Rows from block 3, named by matrix and row number. Rows with one number belong to one neuron. Each number is 128 + 32 x the weight over its row's rms, rounded and kept within 0 to 255. All counts start at 0. Numbers have three digits each.
# u: gMLP up (value half) (model.blocks.3.mixer.u.weight, 384x256), inputs 0-255
# v: gMLP up (gate half) (model.blocks.3.mixer.v.weight, 384x256), inputs 0-255
# out: gMLP down (model.blocks.3.mixer.out.weight, 256x384, transposed), outputs 0-255
u.88:159158088118211101185165158136165196188126116149152111098158127111138075114039164139130083127131176098132151151107122141104084148178091104083176191130161149050143209133141134137160098085124160110138161172109125130115130131137131092140075108140165136120081089116125119146084111086144105129174124116116133124126134139197081097119135144127080164112075140112155123134110142109131092097125150164115082176115150111067062181147134155137126127138175143144091146139104126115134136130160175097085142119119120085077117195138156130163088075089138170108157131126111133138155119106155150089136184149164087164112097141100180076068150126098137160128086140152169134122169130146090124165097101092112168086132192194164117121095083047166139121168125148126168122077139122081063117185074177
v.88:092145103173121131133160175127136133090110125092123127132153071159130099101151113165057119147185136127136121149098137072145125111148136091074131143132107233090146150103160103135151067133101162092105108085093100152098126114182109150118153123099138173116130140147085107145106156070204136114173158097084164075123110174149146122103130076155167127115116165062177139119079150139106160099190145080132108141121155108142129134120148077146183123095092150081092158083121118133080156165102113156168124146140140143144162214130162074110119070204151167114145139114125115071189198156114064135112073165123068132149160077157103094119118167156103108130161119178196136183122131075156143147119091135053120152154119118055114103094132146116105093157156163125132174124072133128151105148107086
out.88:153116077112077104142153155157195108144161137121142152094159114151217144108102136137103178110114171117131068135120185144169163119159121131142096099168077192169116139054172084130101125174138128142111104142104079134107184165205136160081108140136061124119126112106117172167187165131135117116120169089141131120106175173147140104147120091121117133127123095154127170172153087120129101107104148132099132122152152082162102079175098169123176148196150142107126097084101072130173185196116089115159110100085166072137105162131118137095105132127147150119113152126091145102196110123094128114168114106178084117184150179068112168118127150128136166123141130139104074135103200136146118070104110129088059127165129130102166126118122113161100117105087175176069053175183105173153151156126078
u.89:133102112113166119109123128133127065128093181106088119152085068089169160153176156146127080183152128162134154119090151163135114096113135131119060065156132135172136117186142107118131142111149125096122113148129158144113057122089168115073100144218088091164122135118125125154171125103184065166164194136114146108156142124132142134178164073175058120091098126201106130147108207154162079102118134127175138206169176127130154141115119126127113158103111130139168192121113106142065107173123112128142142114173185134119116092101112123069105143070193154095085147152116136103134104121170156111133176109124133109184126198144159158102156117181102111110120135104148137082130107146161082076122130091173064083108108140121114116147035072144131108120069078125150113092099149131103129153163096
v.89:120108114106173117159092137082086124121200089109104119133140121137084128069112160177183167117177102157121120184127174111144153146160128150154111114081104160109201126102150184124149130137139151154111154154110146099097055154118099155193152147146094156114123174173142145151088006113110190148164134185160115140135199201158097116154148136115117060152147154194135111107124128138194148100126115106083138102148136112101136155091141142127086113163140156145115124101135104142096174212198185153123074116111143154150191088183117179126064113132103149141147127133139142140152123135104115124079150116107158107115145124163138095140097121132137109108162143127154107173050107123184092129107137121089086157107154199066089144156096063139158125119126088140125098149120198084161155164119109
out.89:153151124131127123151102141125095082111135109168141120166130131135060116126097135150086164124095124184153132118115114148137139091143153087091124175113101133144113197178194168095125146135103136090111143145176133110184091157118153173163176141104149167139118092083126132222159145152093129127051175128106092071123137078140129112174124098183120101153141136061153164145137157098192148096130133101144107105156105108078087070084109137109108080158090122136131115070151141137144174105159114109139133108132122111166112086108188165077197148146023169108105106084146139129122150146137110132161125140139154154114146131131134106151161141145183140099099101120120155145134061070087179160074150161141037073152087128086130114208180094118116125192120083068139187141162119139172077150111113
u.90:179085049165125146150058073137050102113078115083070126107112143124162145112108137139077194165144092072134061152168074110139117147146173147134129136169130158113129132059178097108079170152080145085098126138136087091128142142083146105121108041097165158151154108093145168142146095115140084121109196105082129147185102106121119150131147101177133127156180096131104144132135140100136115162111110120155061154205113129148070084130150083102145116132067114097104106128141152131151179135132148135128128139109115172087163155144130087142127136087226132166109025200075114133170131107121104137163151137149109189133095099101080082104127131164103160175156119097173136168151115108104126113142146169133097138121159128098137123158103137146143160171137172204120105118114174125132135133121096
v.90:137114136117170148102114129137142158159169107140118114106117130124098139105171125166170121126110111153166119117150163074097245123130123014173103124140161133089104123199176112072108161053107074105140056114086164168124131110101115098140107144135165163156114096167097206130187100046088100176091191026170130126066081143154176119155069142136111104148141156150154104107107106126145132108118147143107147096121146130071111158196068150128170136118116156103138140113127112120145107183149172108195131135101155097134112079215118166131085141125126169101121157139170136132142141168140132122119138078152164114120147077134129131127098165143057142108167120116085118148126119143100101123096165149111135162138113176109087156186131146092122084142110189128095135144168134128093107108115162
out.90:092127121080127089084111121172112160143099146204123163164133155133110088127139095157126146078147173097105140133096116118120119181111094078189063103158143178144088120124104160062105118092110117109190101115150157107181173126106132122128116132171111149196139103156109113122116117103094165132079109115091179101143111100152112070096157178153110104093133173107121137127102120086105076127094118150155147181110101040140079093140123118185142184157091148106025117095121149094159120120151163111152179146139089109150078082144122176163115114128074114125136145137102109075126152127143124111123153043073168127127136140123096125111110153096136122089229181137071129173159103110142108149160132152082126149155195183135099047126079149109106127140161143119116163152130196117141176144094071
u.91:141125050056179125149148133139150132106163117144184122063107080133127113129141154112069127118111074131138104132146110162096115125138201100151164177156142133114161170166155077141150119089087107142134132030137136094154176107163138061130130059120087173080107191114112181098142174126117100143139206130087139121123128120156161096122137067091126142123125153177103062127134120151104182116116200150084118154174091081122183167064150099163183206137120150171130198145183126116113155154105144129128181182132103099091130138118134159102121121142125126143173167179114160153141104152123169185126113133172174139145114156096091093062078182162132124135120151068108105174153171135104156108106082093166147134135137110138141099130093084134142101087158097135112172130158158155155153159122145
v.91:117139125089110190114121133114172122093151160128162113117112198124148113128155120086132155159110120136108151081104149150112161158111142123106130099210189147124136139148181132120093097099125149123058093103115148121078153135089108130123063151179125078147107078185156136136148152173095084150134136112164144095142162127062140118153099120127116062122125106201132096092154046182172152125157167145161128171115136192160097143164088112069086086089116050077107124101076140109118163129054119120193129132134143135210193141110145142131124131154155155155164113181090125122155171145176103110129113109164073086065172101114107091135161109123150104133139081138156175141157127099075150080105182107127127072114084151159131155196183095160132152087131152092075136130177108119136161148121173
out.91:108140099148141100100103159077169096103132163164142174129131095141185171155131134160143174135134191146036122072115161096171154115112152134163138094118182134086115123160115193148183152117132154096084176207130166103110093128123093093105153123176139101167137105111133103128212119130140088119098107135138154034168168121121140130108134181116124127072189133074134116129107095135141135147095147097115194138083071149078123131104083159084122067175192157205158176128098155141131127122164150108176141067131143130126102114102126106118128096073165095130090111111181145169149115151157092082100149093106136134174137173117142220139155075115076140132120153128148139119141098081150118140080085093173149157125153154137127107182168091117148122109172125153099152182148097112112166088173093
u.92:113195217165150139123085150140160121073136133135173028122149128123140101133118137127182101091201113175140116184067126061179115118125153205174073126133090088090114106185055146121089130170105149125157124155115128100156099129153110080063113078123119113105187094125167106153118141174078107148103191165147118113191111109072154128129108121088129130054122186077101158119116162177109124125147139138169129162094129145106113117120088117160131128198187129130114118105124162114125108168115122107081187221126101199096206094146105120202116136144133135107133121146104133083084094106148103146078137133150163089163099130115142152172099157136113168132115131124159167116160153166107086097175133110146113145139164129096119136137144144114175091118154118175135142127137117091130091133092105
v.92:150062139147118127129085140151103105131196137120125114085074108098117159094178128149169111114194108125109093116146136085086072114061136163140125159166109126104170165167174112098114196146111116136178092148132102161096158140107089150193099135088104176155163121138142132151139149117139117148137093133120133189147088165078110082117108176177157174121167124012118102158050134109167102117090111147162180104101151201180110097110173160126111103153113186111179219147089091162122107152131095099120161148159189149115118063121114125108156184070152106110135127137145096135188102144140139106114100127181117157108148111155148114149144103161131154129133135099132038093121164135089123136046091105142104136128137098111142074129081102121168177144099108147116092070127124122160081139141104
out.92:169144065169085152074129166106092115174149167150119199205094112123127118092099090094066147159098139101131185147113124138136121146087191138133091108158219083127072164121162150126159141120118157115116163116103151138132095067127003153138126090139117114127134143162143137152123116146117142152106105108126130147109153125152106117131141153220096072088126130096114081076173165136140094087108164151135091104150143116073167168080050105020117110135107163093140141136157154163089145131122138137171108164129110112156152185096126106112158107107143108130123125102094175178186191137145117148161100091099121134115084145161151207133163117166147097109094161183120128119125134136134187117114141180096188168130113150157160159086124106123173157077083122112148143125104148141152102146159152
u.93:130122100177058128112082089140169165131119148183130156145181148139183145085118119131106198105110110126191118150085137085076117149051142148062105131112127114116129121128130119064182080106105137178144062184110131101091170100137085100132202104135092180142123122137116134113151148051184153194119069113113153108128130151095156151124105154146140135127113126137154104129092156112171068122136129152118136102074152163139137183137136127153151121147126182113147155160152159142088159168097097129075065175151141071119089164119125123093122138142166103095117216147143115194108180145137049119142115125047142152180104091132110099135088128103076208156100129116141097147137141133128127157145187095180173102111137097131122153124088123191119123161076155129153168102163098127065155114142148
v.93:141136119178050125151126110098099167175132195169146124118118161130101139114059128197120148153106108124117163105096154112196132033155129053177145157100159151135081132134085136156103120136078085156129077191156115113154128130123148098103082127155089130105189121111150119102139141172145109146140191140139107215097163159133107075163083072102115178132084113152124107189186146171140126115094062128154116138115107124127123078123152124148101166103109140108103099145111120185105203142138131105141083156157178134107167119110155148086120145150114116122124165137116098126149128150200101193129082155157138192147085093165141091182206205104108119106115096145149139140108135150143152123099165141162142080160094177093145116172159158096085049137135120110140098149104120161079159152116129
out.93:119101119107109128109175086158101076074111141155129133147130147165143165134130125139117102116085130107087093117099203167130166115116115119115100123119137101124121140114110073138105137149133162107129093095159122041087178174110100108129114224095169083159116050114126168106134149128146096165141130146129176128155172179114196104164147109090083146163127119202136140074132106147143127142160131127058172082167086078130134119137117114140063130146100130170193156124118126077180120146127123073051170086093151125151178189130102112166098161137062041135136090113098130142083138120133182098176077108122099120117064135120156137092111173117106171097147136106161179113163158158134143089097187073123102123120112162099138119114087160090104110091091128135087134103131106096053194143152100
u.94:158153139097126080127070117172152111154159083104141150088183101107169169115097089179124126115135120137137135173139150175144223147152112183074092128113109113103138141159110111128144075086160103165111126138029135154113121179111117115150137144136121084156149098187110093076143124133095089105147118128169134138129084153142154126172086123174187131155106182157150135120141110102109079180120161137175185109178214067192129160147127127128117182149122090170156126113114169109105138103161137177089161140187131103122127145160139190145094135110087087114143079107150154144180123111172113127150121183163131086168140116111107146080092136195085138150167137157135167105146112110177126141119227149156090115158138124189122125109132143137059129099122023072128148124083110146099132094127122
v.94:167156114111133145115152145120128143154170103135157118088114156089113117093147158132092150023140125160082076137089113133174165146168138150150156170123174173149169141117141140179146105150128174101155117170139158111071081136130105118157092140103106130153060147089131123208151142114146072145176187163086191104131146161184175118134130125147104104166174080126116139147109170116182157080104148079153118153084154100174109137120168122117107126064085125146120156133159164104122158155115084133180096090160129130079227125119139146134157147102118190129134041102148098115134088111099108100125117204108101111111067163121144100117139126133147112206173167087153122134107106149149146127172131124098137133103153098120071131075103114117131166113108181189113187095120099164163143149065042
out.94:141089106121144084141085130217102112089075074137158215112090142119093120157157149111164125128102089137113097123104145099106174195131148099100145090131130191069155122129149152155120151146076134091085179126130108149079081130089159118118088070048132102113138128166117151091126175141140095114107178108113125193120143146119130105105088130128113143177081052086181164172187126126125129153147161110134052147139124121130112177145127110110161109140101119127115105115141116073115134143129124177103164134089099183120139111181172172117119166075116169131164176120200100159129210100118130159115147159117100132122108130127103203114093105152122088099132151121163146112137138084173147092149127174148066127212125077157117093145142136146128152145108072140101079088127149176189143175192167
u.95:082103143063148100089165140109114052122132165082125141130127126180100097109118135093121140128154166162115140116209148110104100147146173104051073049130075142130163153131120115083102092119105132112156152143101134150160084138124081165149128105151138091167084074092154170094135159087087095096076121156114121092105100172151047143180113129111133086080095152164142119140132134126147144142110128102139125058211126069158144123051102125124106105148131123146135121138197082147082155129140129070105146145126104180102133145127097171163099102097182139143068159137095129156136115110170116159108109098100161143090149110083122097118097095140155126148071089077150048128122131165138116165132124067138114081137194206191121146160100142180154163085109127083109093135111124104153083102118071
v.95:129137140136141135146111171128102108157148120164163074093082117096109163145140124183153117099172175136137095134156126134118175076139110149128094136151135138130078141090120138139132152154068091123146136072176142102154149123095105212103179132134086134140158124099120090111112096125120064087183110085132104160163177125108097118117148135150120119178152164139128158124201255155105158193129085113040209166146128186127160112122125100121128086132098138151119146168139164165093094106036117091110169157132115127167111132128113121137138077092056136139205146092166121107129066113101107105072148096053157136176091074140112126092136096089060059127140129114121141121090081143128059110083118107167116145115113159127108131114130125131133133067176162169113121124117129154110152126138101
out.95:081114184080170134081186152122071122154101191115115168115110082233121111074139211166170140094143133115139121141123095152114093184140140178096165083141169186113095153118117110190126179112131150136082152130134101105150132148140184058079139060093119082105150135102139114141078116116152128177162174093078098074184147142095134083177091089155128174134122150119137120163142155180130132098124139089110154144118130134094161099193142129110108112124136088053149123124161072084178180126149161116108161207103185113143092132113115104111128137149089169167109085132115125108101151152141109091119113168088145127113197125150059125110179086150118079135059126134145168134156057134093142137122144098132087114118114135127154116177151102151095091067128110113143153093105120154145106129110139
u.96:078123073117111129120108120153139079132126187181116126147091116143154119133168123095155145101133141165172120141069114146104127123108106114138166073132158176124173143115119093135106131145112134139062173103111120104120165165118163166156149098207099072095139146126085174135143102127071104150093088097149078094112056091124088160117113039128070067111109125125126178159137161107109140096118134120198098107140126081137057120100105101190112129174118134166157156081113087090180173091175154078101178172148115149103149149160049166124155152090100104086084134197101162150083094122123117094141083120169149138151097148181128133119117084141159146133163126091126066109144101100098139122186112100090115167113055135091100107124127140169129121153126120160167168099082135177118153052082177
v.96:132111091093190150081083105149122090112125111178109131142096208106188089160124159163124118126136141129163093032133132167198083088162133162181106097111188165130099136071075061151063136125171115132166192112150118110182164133152070175172171109134149099168131114158124153135132160135117158123132074094140145156099169116108065096133137125129109085120158136140090178153116134170084139141107153102100163126063130142089134096188148149086132088130148062083124191096148077148119067119118130105064076164055118149102138129128105131196144100136129137120187117108161146159141117107167153122104102133169131118101098124135125116115129138129104102102125119156174145112118133224053143091174122112105128110072113109146147136127119181093153108116104149154126191171103116170102124130112078
out.96:154157162116114193130107120157146150119176110107120160106115090103131150115192159164159105172125102077111118157089178112122129118149168128173049138160160197087152216111160168105137136102130143206195206122094083202163151159126131150149152096113162122108124101130099127127123129117198173114146140183109128151119142122198125164119202138148148104152156169127116090081153135116078120107115119124149095147131113138122145144148122137079082115121096142092092106123151072112081133154154112149122131146072137141139144089111119096099102136159195150103126142093152129186118138109145091127131167186056104143123143130179123135081194084088087102089147170147184222091104082175114127157110148120078174118125136179109127049163088136124136095125084114144071145084125165161167158129140150
u.97:118169142038134137148140122157176076098191091112097170151160066203027143108149133124102092114149113157097096223137174136110177175130057075132161097132134167140132143085126098132151168078188123073108084152110136099183126145090130146104070126149144080095169126096070162130108051085144124153112138087112085138072110149140134137160123117116186105112186123161082092148140096088090122101191076141149104138144098119124122085140117128175100130132091128209154056072154110155132173097130159155195076135071151103182104128128098174125136108118108107142130161118087146114118113099167154120107120147087142159118129132162150084074138140114109119129099119141160172084112119111157103149124138096146158149139164175169141082118096082134145121110113144140127103151119174160106132106094139
v.97:132045129095116124130095196108133107119080174080060140155065159129085151174152085167042084166109180045142143141147114145101121106157103142133095126153132100167109151162078152157117103118156134086128156161153167086076207141143111090079148055186130169137074100113146187139116128185095119152090145091159211137157167085130132069175132195110191134129135174166116107141117075114149156089099175129149097143133139124132100071062122156133113112153117144124106101117136176138163123189181152141174166156107123147097137099158083145136173094141158146108126151098104135121133111120129150107104085119135163063095160106112111108102104147133055135102122149125123112147119142097115108131187110114155127139149107155143141150100069106103080157178109168128118099164157145090118131082192138
out.97:053114142134103198100179165125120129157135137136148151098121203115155135091077142176101155159101117189152193114135136186122151118192184142171132128171123098103164110157141160090086107103107050081114103077086125169147157146071138116118142164126129185098129150114149148111143133126154148150099114088142103179136117193170167156121115108099137118137109113106175108091100118146088093077153124125094122105137148115123110149164153084164152178074120112216096139146062058148141168072174106112138078124101144118120140111102146162113137181193166133132117146114128130151078140127074078175134136072137169151112096171149165090167139134171192168129151132121143170120169165115139117179110059087140119142154157179079103161099108163143147156175072082126095120181154128120094140087170128
u.98:071137126165151095166173129148149148113160116097114128127126097115125117093153189119175115127068124117144122116149134050117175149135150120129138171131086102129055111125135121145177145155086136108102129149089101123146126153113096182169093113086097113102139153123156118126109093160136059174101090184129118122118106133104089131145133046104166081125126124098122122161194092151114152103149126157135105098139144116160143144189066116160133098117123121130137069087164099097119161138179076123113105113167187163090131099078106082141126153190113106147183145054117095160110079190084141147080171071129108098086168118103160136102097090082184140166155080101163188129120031125101128155121162110105111154168148121109145079155155106146136123205095212111167155157063119194111145157169109
v.98:096079143136124118090151170142118120189154121063091156168074156122123218144166058122130160160154141118149147148144036131159148156184162135092088152115171149161128134132121136136153136109109171115069142187120118164166089089139109138101109081156105122094102115126087044107154159150124166045136086134177112087156124158048147139104120151132121084115152113120159112169106136174107081145094078194122132134113140185088093109112148156119173129129123081166118142111140048101074136134125085125095119196117137129109163103158141159146144100094137073129107112151113079120122204141125117117132141077136096113148125144120135111158170089140101116108096126161173102165105142120055071149154026165166111143114157142143140099110156187122150104091163153180152103103098169167123090174132119
out.98:126139080156142089122119129101140119163102154120139166130093096185118166176105158118068144120109129095146165120130152102079090180126144083084129137122130103137093181129088124120108073166125137084144177144076161125141140159121171104155214188109068124140139176084191151083081128122126109140110143114148066082146150102132160119170144165131110151161135156148199132083156134083121107105166151196105056190159084129157124107123114150151143107089165102161134149133115125130143090119183113131101088162166117130101148172108133132077103112142134095114107080109166093136139116125123081124090126053084143085107062053124150072093129141170093120135114089130135158057155195118092120171162154093179133126087096116129108171194083158153083143087167110169123170163148059099117131086152072
u.99:075106157189204169101116117164129148172120132093124127116088141109158125057146121162175172134152137110110109119122045069125162148070120179151140136133087172073120049094133118175080164048139071143164131141141142106124124138133111156179159157161142098196128151106113113106169170171104130088089139081101153148141160102163139156112111179141111188164129178125118113145140152162092170182082165139126140130111059113158122200153180112131124184161139101144076106180136104111164127105191115105122081120196052129113194116115122169136066116137198086106131129184112109167081117134138135136094085114162138084125147147169122129150121062094179129112158138107174118108113148170148149121130129096101112139073131151134165115132165162081097114175153113126142125167136104113153137146106172
v.99:121133186157140117105126148121139116156161120119063089154153128143112113188096112089109149074068084094126152186097132074136154084163105110131094137124159024098106199107152116140134144140094102152112058102150149093122152125174134063109130143154128164178136122146102134123133104144139095128134142137120116091143098181127113118186130125119138072081130147144198156091179108190124077120144180159126163165183157165146070147179125116107238157140103127157136090157170146047121114061132159142147117121154115117126116129146142088118160098052122101127134078121104145078132087092138152163138165076132153117160136087109191131107148142150105052084158194135142132084158102111119167145112105110099165072117120128124165132115163046143142137119161047121154136129140081167121119105145086
out.99:165128116140087161140112155174079078127177122110159140113087084138141146099096134125125139122112100064056162150144114088133113122120154124081136137108138099161120183167166074081087096160107193108118190143109098155158150121129107139076098123146187181080095082118167098088111143170129136094111085125146223099139115068136121145181118135122165138118141168120161074096161149171141163137155149145173175152106121142096105163164143114088089136112083164119171159120172104092103117098109167128166123197084183102069146165094136133121098181173111111082124085146133121121129170073123119176084130158156109117187127123144123069079175131114118150140107160137099103023139092117135108097091117098084089068113109117122126121125159095114135153155122172117141082158173165143203070115079169
u.100:147115127155119098102193104122140101151119073153137149135110106149128105140109108150158084079129086133128183088108121146147190130203056169164083095088206134153188140112071092121116100151162164111110173154231144151160123102169104164114133147137159125143143099172116151187134129124075158169211132101144156133130125221165193107147099165115133165146123161135126135156125120129135151119146148125152160185149128130226169157164120154078172173108143133135140118157077147130133141104134158167096109142103172147140118160124155141116136119179154150131093115149128148089053161127146171192087141117081091098144094110145153152096101134131179155135091143142092112075112105119123081102123145122087084139176123112078134184114082165134197145097162188148115172170133097089174171110160146
v.100:084119156147118164122099111117125155116152181108060144148118136153117154087098121183138094131134121132106105141141117168117153142112076125136127182110204137138133131116125164161129182032115140177094126206118153155096177100161087151121137107101141133147124073155121140150130105104106108079129137227087128236080169173159120103149122122086125134077172077075171171136182124118120084133106119081166121109151117122108162168159067129118132100136147124086122252098182124151163109181170144129087126117080121087139102062077114093080139098105114104117137100134148078183170090090124079119103098113160123127088110190170167135136114151148095180118161166095137153140135132103088167102113137143114155154131125092120076087094102149121151110202150116136103135108170144138139138163091132
out.100:168146109109119151095146160192100108122178185162079091152137135117131143138134108125070146091156148118113079133080157151114148169049168139093174159110132150171145120203156126068142145146115041156128145163064124144110133157072141089156104099107159172063105151104123108086138063140126104141080110162108161157132136067134149091112132107154168108143132144120123160071093132082067142130142165136051126138129103132088129106139130086135066121093129110128103078120144162172110159164120096139130122068191125121117175102121134116105167145118136120106161110098093188095177121140141105130120084125156110144146122183078169132178131179122108142091158119157177127136129097135052125151135073135145094113158172158120199115082130140154057096167146091066153102136082188122041161098093138
u.101:090182153156149079161106182103120134079130077101186116104112115105071125143133145125086103182131139151166129171134104100192111137097178151158159108130161124120127070141177189128098145176120165127143064117134075085129138163122167122136131103113115121110177089126122194159161144087137134156086144095098213090199153112153086134136128088158150133124109092111084155133137079100185120098078086117113172163135096120207114154147109157066116142157102156126152073121053095119153184110167163070170159178108131151124112095134135187157147094140195093115105117181132116121095123121141103127153078102085137106112122121114117110165056096155072100200105134117113144143117151102158104079121114131124134159167149108143075079194120161134130099139093088151113124161128181107150136042164125
v.101:180095137120073115160123100165103166148131087135163152138140105101105113121093125148124101124138109128126099119137119060132127145115080113116112073208134159131087091097120138144128053115123100060168116138153047150113160187134091150142133234138135128099133127102097104122117068077087132111098150173157183123155119121129130128152125152073161133135106163073152134097142119115148095120146122099130134153104136133144139133172071124110172147173117165129103101135116106102236151097165120075137122067154089136085154151131093089178099078106050081145102114055144171137135115145162089137065085128103145125157149155109115128145134177069116154106087120139098134081100075169051123068118094107097175133144119087219083079136124191147177141110125135128145147113122104133143175147068125
out.101:143127071142066116155160105192111153176150136121123192195130106101092104134092154096143142122097144114098126105128124125103147139129102069172150166096075086097158167134121134130167116086097138126128132155144116110083101157139157128137143145147110075077107075129114174164086127131100130103119147144110077106162188145109091064132156184106141177177157146127178149084079163085104128101148149169134158059179182132162153162155081107192186100143130141105103129163112094083137149098144148136160108131188104163093181157220098129147051089124176127133121112137158115120105151112071125054143134123169159169069116138100167123121142108135158130085153179134115092123115164181054107122075117096176154067153051078152124154192122129113113108102098132113126090142115107151159107169091144
u.102:099089196113079179139124092171156209098133137174134120107116124146153144128159147102108120071119108193120161139163132085110155129092095173152143125146104081144098085130139119135139050082173131110146108113105150137053122064139178094144095113066152158081140120100098144142135150085111135162131100116153059139154108138104172122162095125119100123187166104124198106170126114122122108110069121163111137140130133090133112137155093159107130142113135140103056115103157075138112124107177163210132098097152155169137123158166094097138197080127140152065117160062119170128134160102090052150152152124127159169101069108103184125085102109134096149132160050177131151162146114140135098098142117108140109119115134125152106107124173129068099155185081203107133153140190165097167081132182174
v.102:155156151143122162102135104149103086138115111238138134125181144144099114139122142094143133143055116131164137118134120167078109132100131145146190133114073137081156101098176161108130114123109139120189113116096102110129163123132095147097142162162120093173161114142132060154131126186160097135102120132129076103115088220117140134128108163139104157085147041134134171141057200189148160167165135098159153176142085141061128116028119110064193140152109182145105127117114152101133120117162148115126127124105131146188142123130148207122105080089094130128106101150117182088106138148170129128104167139107114175157126092151106124138061112142203141077104061158180109087172080098118132108121100113099167107114154117086146100123144164166155117160182097170167097138134084159155147094119096
out.102:155174139106168051152163132173138109196147107145064090174123115059078110176106163117147165122149155108132126142154176132168185142140063137090122186122138161131137129127115126182163111142103098134166141177086144118155096133149131140114135137122125144146156128147132089168098124135075155094126197190149143098137176102156125178164083082092178204127157098142170089120064153135147163107103153107148067122098090099140134057163114139153096133181115133075143177092122099149107097082147095086163128135127104144125057050118107124055130096098090062092143136142172151169106145172117132125150140101178130096133147147189115158162117151158135109096176118143122140127108125073108126167105164179130093128161090075141147190100126101112193168101072102127089194110100104118104122126103111
u.103:200093067149095116131135119146117144121143102118154180104145106170184088109119086129111120141143117098133176121148168099088172143163143197098091123111107101134147096243166117127139142092085119142159159112150138118151151098110117150149134099150149112093133061209164105124125105104110157166147114105159146153075104168171165072109118171100129060086172131148088171136203091124126111164171128134132103072105129079138140108122110102069157109090094132130144101146151118104123142109205079176161155141105098096179127151182117135123134105123121132112147172096173210117098054136149104144105058186158159078090155097172184138099110159167124133115207165112109093094141160150120131172085105115128119126135111103140237127114063091144124093106140143099126140135103160153126121120121125
v.103:155116218123119125135125139175110148110119140053130078147143089144108098157125077107132127143159120119109148178126162067179198117148107158133144128151133119117088137062106167102106112102142122087117137139109155073072122147133114126186144083126099102152152120139087135173131093177150111117195158155103133134127171148006144102104173124114154136145097064187157097094145114131135112068121116160106123158126203130137118129079127093122099166142126151088130076139107148131160180095187124134113106164095121168121170130118210143157090164120124098181120136142165066096121151222105177068142098100088135177167106119157171125120198111164105067055130156135145142137137110093116157106155090182110139116163169159116128122089167092161155104104139139138167149150143130100055126085121096
out.103:154162083142140133100144149093141171106115133128107153119147148177126075103184128171134145085083115208120178144116146114048170110152089139114122086119148110206118096087134127125126089133166088107147089139124135102144121150144141062127178140138147193122064137137131105099084100147136134157101117189145088124147147190101046160177190147139143142160073174138153131126122115152166109136085128123152119136164117180148079113158110131074144136141133124100106089099166140099134118138134215105163088097066162143106115190070145092187140150139074070133135140135141154123130069128091067146118148077136127133139128140160095193105127134153143133159146096116179209138150152161110145112121146131081158104144084131165113092124031108202121132157146125127102099098143091088050113059143143
u.104:129092116151175133144118128116111145151122143082101169059163067077132117105143139061131174066166101072144152137163164152139120102090128104216191159079130117120130138135116113174097095136139123131171124220136116084124120131095148130122111113091103126131165114125127135162127150100123078185095116074136107133092164125128073144096150146116135159095133124125100142095105084159208108095098140110155130133118087120100137148156108094120107129101106156110128118104096170094128182210091122145170152140143129075141122111119163148101156121142059136148134117083177123125099139145131141158100131152153175206124148051142099131178079079145097085097191114094184084109071126093094134088112089077086145146171138090105077114147138137095117174140129158197180206078189148069123171172141124
v.104:148167166194187109122155157122088128145121148145157121134155135122138151098148136093065140132189092074207115173129226106140112153118127183181145126173129099126135144168068180131152071137160147130117143143178109119156062138149115060123079135140181143087144104144133137142126077159098103146093176169091124128042081088084130107121086130083098113129153129145118102103137099154154112089153127123130099163171130127137162141148173099100113097131146181157138111087119104075142106127171176157110062115103133120156186134131102118086166078120134068116103152108085150170072124171099090089056118108162144134052129132116134140157083127121144111149118100119105149066112128132081149162152116130104108121079101098075127107126122108134074025151097115171141157172133133115134098136106220
out.104:078129182133120099145100140141117137188049104115128176067147068143136088164123074105147172085135068174105166127141103127177153161071192120187106117135112139138143161143127102082119146067115114160135069128126143144122177085142086112163170085158122148167040155122110125108106126099105150171123175100150140168122107112140154120113083136166106071072159155147067121102085096161145132111166094165122149139181092090187136118112148142106119086086185115154090101136130098090217147179151112128138151147124127132145066120077101136119108099113110120119143103150125122149074179207139123086165100133106158096141150109117166134079089141134163156135108112118135127094162063176135165182132154142129122119132022141163136121074134153164128083173109146121213168119151159138103106110148124
u.105:137099210114137162150089200101068100141135105124159088195073107123148129111126131088143123155182130148132112107169166082123116158075147095121131098106117068111122079158110087101072130090106115130174130143121132155109150105190081155102105043165144124132118087138133151172189107127121178114142127153159133123120134152185193145082173164127128139150123152098141103110143165134065124136089132139083120113160114082136115134091179131122144115182149130129152111160161133146108158133147183149178059180201099157162127074163163104151095142138138166171091121073104172040204124121159090095083110100149157114136189106129109101162149142144160091176087172079154120112171123133131051123090154093153077131101138093114140076102143131103130149088097173139119128097064074162111134117111132
v.105:149140163140164034106138142084136163180151112144097090135136076124137110135126138171106147115138109200062096099086131139192133162111175149207152090128168118130106127174142110137168145092141070151047101108137198136214155122120083135117142076141151099138100054144143131155112065121129110073161183100099123138151151094138083145142147050170102070110142152092112150129137142107097094184090141166137147131114137080128148124170135127109145128179136106142095079114173168191115097118162156133089115122176129143139186125098123152132046129130128069128117130122140152135069134109109134116075099093114168055077152195174098141156133134147115085177141167143174119157144145135090189134159086197093156116185130090085128144112154112147121130111145128120102147108078113145128129119108087
out.105:127141152188141074083232108112174149128116119100115171175103150142090112092158095139100113144148181099102137158189037126168134163157105110138124070103124129091137127113113143082073134159107108188135140084083163120117133131109107147148104117128163176099083083124150063106118166137178148091089127077129110175142174105140102163150079160156152142156071131120141120083115143166157124107104177170086112092170135141117084108148093141102104155143194088078120159079142188191173099097147144156108091134110151113130114150147183126148076145182141124131095170133134051150093110173147132109084148101094147124100124122194140189071116166068146145109080180186146078145185065131114150132146138171126120112103108093108151176121121161172121098177097151156145138131114163134129152102126081